{"arch": "mlp", "dataset": "histories of elementary cellular automata, time running down", "activation": "swiglu", "residual_init": "none", "precondition_frequency": 32, "epochs": 13.3}
Rows from block 2 of a small multi-label image tagger, named by matrix and row number. Rows with one number belong to one neuron. Each number is 128 + 24 x the weight over its row's rms, rounded and kept within 0 to 255. All counts start at 0.
Before each neuron's rows are labels from the 100 images, of 14976, where the neuron reaches its largest size: "strongest on" is what is common among them. Only what is clearly more common there than usual is listed. The data: histories of elementary cellular automata, time running down. In brackets: how many of the 100, against the usual share in percent.
# gate: MLP gate (model.blocks.2.mlp.gate.weight, 1024x384), inputs 288-383
# fc1: MLP up (model.blocks.2.mlp.fc1.weight, 1024x384), inputs 288-383
# fc2: MLP down (model.blocks.2.mlp.fc2.weight, 384x1024, transposed), outputs 288-383

strongest on: 001 turns on (78 vs 49.9)
gate.378 [124 135 172  98 158 127 159  88 125 169 157 112 104 124 104 199 197 119 121  88 113  99 109 138 134 129 112 123  64 155 100 176 126 166  87 128  99 148 124 132 125 149  96 101  91 143 185 140 101 117 133 127 147 126 139 154 123 138 149 181 146 121 145 140 130 128 101 131  88 115 129 129 131  97 135 144 147 137 119 132 158 117 120 142 110 136 115 120 136 120 140 118 161  97 166 104]
fc1.378 [133 134 107 149 147 142 138 127  79 158  97 106 124 117 124 152 103 153 151 138 150 143 161 115 132 131 122 129 132 146 131 120 113 166 127 143 154 168 113 149 133 136 147 136 150  82 167 128 137 148 107 122 142 130  95 138 162 119  98 117 134  86 108 157 170 145 115 103 138  95 103 165 111 161 124 107 165 112 159 140 116 163  59  95 165  88 124 101 123 158 118 124 140 118 144 127]
fc2.378 [100 113 133  97 125 126 113 107 104 168 141 141 110 131 132 142 129 124 111 113  96 121 139 139 175 171 166 118 141 150 103 126 130  93 114 117 165 111 114 103  99 134 105 128  92 163 143 129 123  99 108 138 138 122  74  89 123 139 155 103  93 129 164 131 115 118 138 142 137 131 152 138 170 146 153 107 106 120 128 119 159 151 137 141 169 121 166 167  76  91 150 113 115 121  90 126]

strongest on: 001 turns on (84 vs 49.9); 011 turns on (77 vs 51.1)
gate.185 [135 148 112 136 157 153 131 115 111 119 112 161 135 100 133 122 171 121 132  81 126 143 100 162  98 132  93 143 117 196 112 108 143 140 123 139  95 140 128 157  78 155 122 117 131 128 134 163 112 153 129 159 107 154 120 113 140 109 130 114 106 127 149 159 145 149 108 136 139 136 124 104 138 108  99 110 139 118 115 168 144 150 121  93 105 127 133 104 136 116  69 134 124 138  93 132]
fc1.185 [116  87 130 154 164 140 157  91 117 156 159 140 142 130  93 137 146  98 121 107 102 168  98 123 115 160 135 169  94 154 125 117 102 136 131 168 116 115 107 130  99 108 114 110 108 114 121 152 140 146 143 162 115 126 107 170 195 101 142 158 137 111 130 121 126 140 100 118 144 119 126 150 137 128 111  97 180  84 146 136 122 134 160 111 106 130 136 112 152 110 136 128 160 124 131 146]
fc2.185 [112 149 111 137 115 115 153 127 139 124 128 117 151  89 129 133 107 149 112 138 156 123 128 165 137 178 123 129 134 149 153 165 110 130 113 129 109 120 144 103 147 172 107 146  99 155 146 180 107 110 168 119 142 157 143 123 124 127 121 143 131  99 163 143 131  90 145 146 132 114 139 114 132 210 182 166 144 128 119  82 150 140 103 150 127 178 120 171 105 132 140 134 150 181  73 107]

strongest on: large cells (79 vs 39.9)
gate.145 [138 103 140 133  98 122 112 146 129 130 179 134 123  99 135  96 146 109 133  90 132 131 117 156 122  96  93 101 129 144 118 129 113 131 121 120 131 150 134 126 103 153 128  92 115 165  93 130 170 128 124 133 137 114 148 118 130 118 136 138 140 141 126 148 128 151 158 144 116 126 115 109  95 107  97 131 117 154 159 114 126 100 142 142 134 111  86 114 121 154  94 184 119 143 122 146]
fc1.145 [123 106 153 106 151 121 119 127 172 165 105 126 117  78 137 174 141 134 104  91 118 167  98 153 109 118  96 108 109 103  87 174 128 134 115 106 178 136 150 124  86 136 125  85 123 161 132 120  88 133 126  94 129  76 110 162 123 128 152 124 155 101 129 124 142 129 139 123 146 149 120 146 117 138  96 144 105 120 135 121  97 115 134 122 142 154 119 120 113 139 122 124 103 121 105 115]
fc2.145 [112 116 114 170 126 133 171 172  73 113 155 104 147  89 152 131 143 105  95 137 139 137 129 195 101 118  72 104 122 100 147  99  91 126 148 137 144 115  91 167 138 168 108 138 100 129 140 108 128 141 137 131 108 177 143 123 122 144  88  97 119 125 129 135 124 138 173 123 106 125 139 101 125 168 147 109  90 164 143 176 111 145 155 125 172 140 134 166 127 110 111 128  86  77 103 127]

strongest on: 001 turns on (75 vs 49.9)
gate.686 [138  86 133  93  97 124 103 146 128 142 136 130 155 156 122  97 124  76 116 148 120 133 142  95 148 171 169 127 136 182 120 148 163 139 115 170 123 133 120 169 106 147 171 174 137 126 169 149 111 157 139 170 156 159 121 121 151  91  96 148 128 121 127  92 153 138  95 151 155  96  76 108 144 130 171 137 116 128 112 100 134 104 134 136 119 122  94 115 145 160 137 127 107  95 133 173]
fc1.686 [127 151 164 194 130 132 164 138 124 105 128 141 128  99 129 150 140  87 141  83  87 133 126 126 111 129 146 122 130 122 140 138 157 120 158 159  96 101 166 115 141 119 130 154 103 110 111 139 118 135 139 147  92  89 134 109  84 160 136 167 123 126 148 117 152 130  98 159 114 127 145 135 157 142 107 120 148 124 148 164 117 147 157 117 120 118 152 102 125 120 133 127 133 115 124 112]
fc2.686 [130 143 114 106 105 119 174 161 131 117 131 124 118 121 141 129 186  89 142 136 127 145 163  86 118 144 137 100 102  81 102 114 129  91 100 103 160  91 133 106 131  96 129 141 133  81  89 105  90 123 145  86 150 116 129 158 129 114 109 103 163  74 184 151 147 146 156 143 164 136 138 123  93 135 164 105 150 167  94 117 138 149 138 139 109 133  84 141  87 125 159 114 118 149 165  94]

strongest on: large cells (68 vs 39.9)
gate.696 [164 160 158 104 162 131 115 113 129 125 126 135 139 145 129 152 116 119 152 138 101 149 128 119 129 140 157 142 120  98 105 121 177 162 123 133 154 151 124 144 149 120  70 132 101 105  97 160 144 129 125 174 152 114 115 109 151 115  98 111 113 164 152 118  74 155 152  80  91 136 117 134 164 127 173 142 134 143 135 177 146 171  92 143 141 158 161 107 107 101 108 174 134 162 163 110]
fc1.696 [104 122 123 135 148 105 137  95 167 102 159 137 144 101 114 150 122 132 149 133 150 165 111  76 134 135 151 122 128 151 124 107 121 137 131  98 122  86 118 113 117 135 113  93 156 124 153 148 105  81 115 126  93 126  79 113 101 170 112 126 137 117 113 120 126  77 127 160 160 143 147 131 123 162  91 121 105 114 120 131 137 156 164 128 124 116 100 157 108 168 201  86 136 113 122 114]
fc2.696 [138 148 113  86 151 108  71 148 147 116 124 117 145 119  99 171 114 154 106 111 148 116 101 145 116 153  92 121 154 134 149 146 134  85 125 160 177 132 128 155 137 120 135 125 154 154  99  96  88  91 112 144 143 103 108 161 195 125 158 123 158 152 129 135  99 122  93 141 106 128 106 133 128 128 164 110 110 154 131 174 156 146 103 133 157  86 125 147 119 104 151 133 131  76 102 132]

strongest on: 001 turns on (78 vs 49.9)
gate.264 [119  94 101 106 161 113 108 127 133 121 125 136 131  75 141 136 135 127 100  94 102 149 135  87 105  97 118 114 111 130 159 113 120 117 111 113 115 105 145  99  85 100  90 127 151 135 109 165 113 132 155 105 105 153 137 169 164 109 154 108 154 127  99 126 120 134 125  95  96 109 108 120 158 139 121 155 176 143 163 107 137 108 126 118 106 116 109 156 133 115 129  88 102 145 116  61]
fc1.264 [166 120 155 158 106 122 153 127 111 116 128 166  98 147 160 113 112  95 117 121 155 101 120 151 147 157 145 134 144 155  95 136 137 103 147 122 132 157 113 121 132 148 154 123 121 137 104 144 111 121 122 142 123 143 156 104 107 146 118 118 131 147 132 108  84 101 175 156 149 146 161 116 121 113 119 125 107 120 143 146 118 167 133 125 158 172 157  99 105 151 140 144 149 159 102 188]
fc2.264 [101 100 131 122 166 141 112  97  90 156 122 148  97  83  94 154 141 119 184 132 107 126 114 140 101 107 138 138 106  90  92 132 127 114 154 105 126  93 129 115  91 133 130 114 133  99 137  98  80 154 102 105 177 143 126 144 164 141 127  98 160 133 154 200 140 113  93 143 116 141 134 102  96 141 146 155 118 156 137 146 140 106 131 148  79 159 117 162  62 116 142  96 117 125 113 109]

strongest on: large cells (81 vs 39.9); 100 turns on (81 vs 50.2)
gate.212 [123 133  94 147 133 109 134 137 135 135 145 133 108 117 143  88 145 117 141  97 121 159  72 125 102 125 109 150 134 138 128 151 151 104 123 188 167 139  97 122 136 112 128 142 134  94 108 113 134 121 142 115 122 146 129  96 139 126 150 103 100 187 136 157 146 121 121  99 128 110 142 129 117 124 143 132  92 147 151 142  91 114 130 122 135 118 131 143 103  68 142 146 156 161 120 118]
fc1.212 [153 147 141 133 102 146 121 124 136 105 125 127 143 130 131 173 111 153 104 126 152 118 180 113 116 127 131 115 130  84 141 110 109 140 128 129  93  94 107 143 116 143 146 167 126 154 147 136 121 118 155 137 110 124 116 149 124 151 119 117 149 101 133 119 141 117 116 182 135 121 105  98 127 138 117 117 135  80 128 149 173 145 151 115 132 158  97 121 139 139 143 116 117 105  87 104]
fc2.212 [ 85 106 107 119 125 131 117 144 107 115 110 127 134 126 189 204 147  91 103 127 109 115 143 119 100 190  95 146 131 114 123  85 127 122 127 108 131  89 149 129 191 142 114 145 163 101 107 152 119 128 129 135 123 141 133 128 117 142 152 116  93  93 147 121 207  82 114 151 113 128 171 100 179  81 122  97  92 100 147 155 125 146 140 146 151 107 141 130 150 141 109 123 137  74  83 130]

strongest on: 001 turns on (83 vs 49.9); 011 turns on (82 vs 51.1)
gate.188 [121 128 132 137 132 134 110 109 138 127 128 116 107 103 118 146  98 144 120 106 108 154 119 118 100 124  97 163  93 124 141 138 151 152  90 127 122 129 162 143 102 130 136 149  94 166 124 105 128 105 137 107 148 120 151 146 127 124 157 153 138 148 104 137 144 117 161 120  71 158 148 141 106  92 154 109 105 168 153 166 134 111 114  92 111 107 129 124 101 150 125 111 172 105 203 126]
fc1.188 [105 129  99 152 117 128 140 122 125 128 111 124 111  63 136 129 123 166 149  90  92 167 121 108 123  81  88 123  94 123 131 149 142 137  91  94 104 128 160  83 134  92  75 119 136 156  99 105 115 111 103  87 129 123 171 155 134 143 136 127 121 159 137 128 120  86 132 149 111 129 116 172 134  96 130 117 107 149  98 154 161  97 150 127 136 138 160 121 144 156 126 123 135 143 130 127]
fc2.188 [127  94  84 135 133 123 138 109  93 161 169 137 141 118 125 165 103 101 155 141 123 123 141  93 119 128 137 163 128 100 142 155 111 119 118 165 100 138 149 150  79 115 139 135 143 163  99 126 101 102 105 129 172 124 129  95 181 141 170  97 138 166 114 106 137  87  98  89 121 149 137 118 147 116  61 100 143 154 126 106 167 158 149 100 116 147 119 181 106 129 165 138 117 125 111 147]

strongest on: 001 turns on (84 vs 49.9); large cells (75 vs 39.9)
gate.273 [125 165  99 158 111 101 142  68  98 124 151 122 145 145 145 148 109 158 100 138 140  84 120 111 128 106 134 122 156 107 146 112 156 140 101 161  65 132 104 115 151  96 131 130 127 100 129 120 136 174 162 140 147 120 121 144 105 127 127 126 136 111 158 141 128 112 104 174  85 148 115 122 140 133 107 140 133 112 111 144 154 139 149 149 145 123  92 138 128 131 128 130 169 109 148 152]
fc1.273 [134 176 143 138 108 104  96 100 137 109 126 132 121 161 124 209 118 169 140 105 138  75 136 127 108 130 122 146 107 132 168  89 160 103 118 152  69 109 110 146 137 107 106 152 150 120 115 139 157 187 144 110 134 146  90 188 153  97 137 127 113 124 149 102 130  96  94 147 121 122 104 135 182 120 149 152 123 129 102 141 185 158 113 153  98 125 130 132 154 126 115 127 144  81 120 155]
fc2.273 [145 120  70 132 120  88 153 132 109  65  66 130 152 113 152  94 146 130 122 106 129 115 125  43 155 138 145 125 166 170 129 168  85 215 117 127 140 153 136 121  87 108 135 133  77 144 159 132 134 151 114 141 101 120 146 129 128 107 111 154 122 173 121 117 126 141 117 139 151 108 162 106 129 143 117 144  96 105 126  98 151 135 126 116 139 131 120 151 111 129  94 169 124 138 110 153]

strongest on: 001 turns on (75 vs 49.9)
gate.697 [138 176 125 139 130 184 123 116 151 162  79  98 150 148 144 137 109 126  98 138  80 116 111 173  82 132 153 165 132  92 115 123 133 123 126 121 116  99 142 181 126  76 138 146 162  78 132 148 117  99  89 148  91 132 150 142 118 113 109 151 153 155 104 129 126 148 150 107 102  53 102 136 157 114 118 133 166 109 116 148 139 124 101 190 155 100 135 108 175 111 147 173 149 170 137  97]
fc1.697 [101 167 150 139 171 124 149 148 123 178  92 110  95 125 140 132 124  90 106 129 111 123 124 138 150 134 136 158 128 116 112 116 131 109 157 125 131 150 134 135 112 115 152 124 101  96 123 158 128 113 124 145  99 106 115 133 147  41 141 119 150 161 139 114 138 185 107 120 151 103 140 187 130 145 154  79 125 111  96 142 151  96 138 133 138 101 121 151 132 139 120 170 112 149 108 115]
fc2.697 [107 149 142 124 129 160 174 148 120 141  80 136 111 129 160 122 124 107 160 185 136 147 174 120 110 114  69  96  88 154 134 108 145 140 127 147 141 132 137  94 123 152 115 144 139 184 126 106 163 131 138 126 129 141 115  97 163 126 144 120 152 139 131 147 110 101 121 131  85 133 101 123 121 144  79 112 155 147 120 116 161 120 143 146 140 146 103 191 118 123 147 178 129  91 116 141]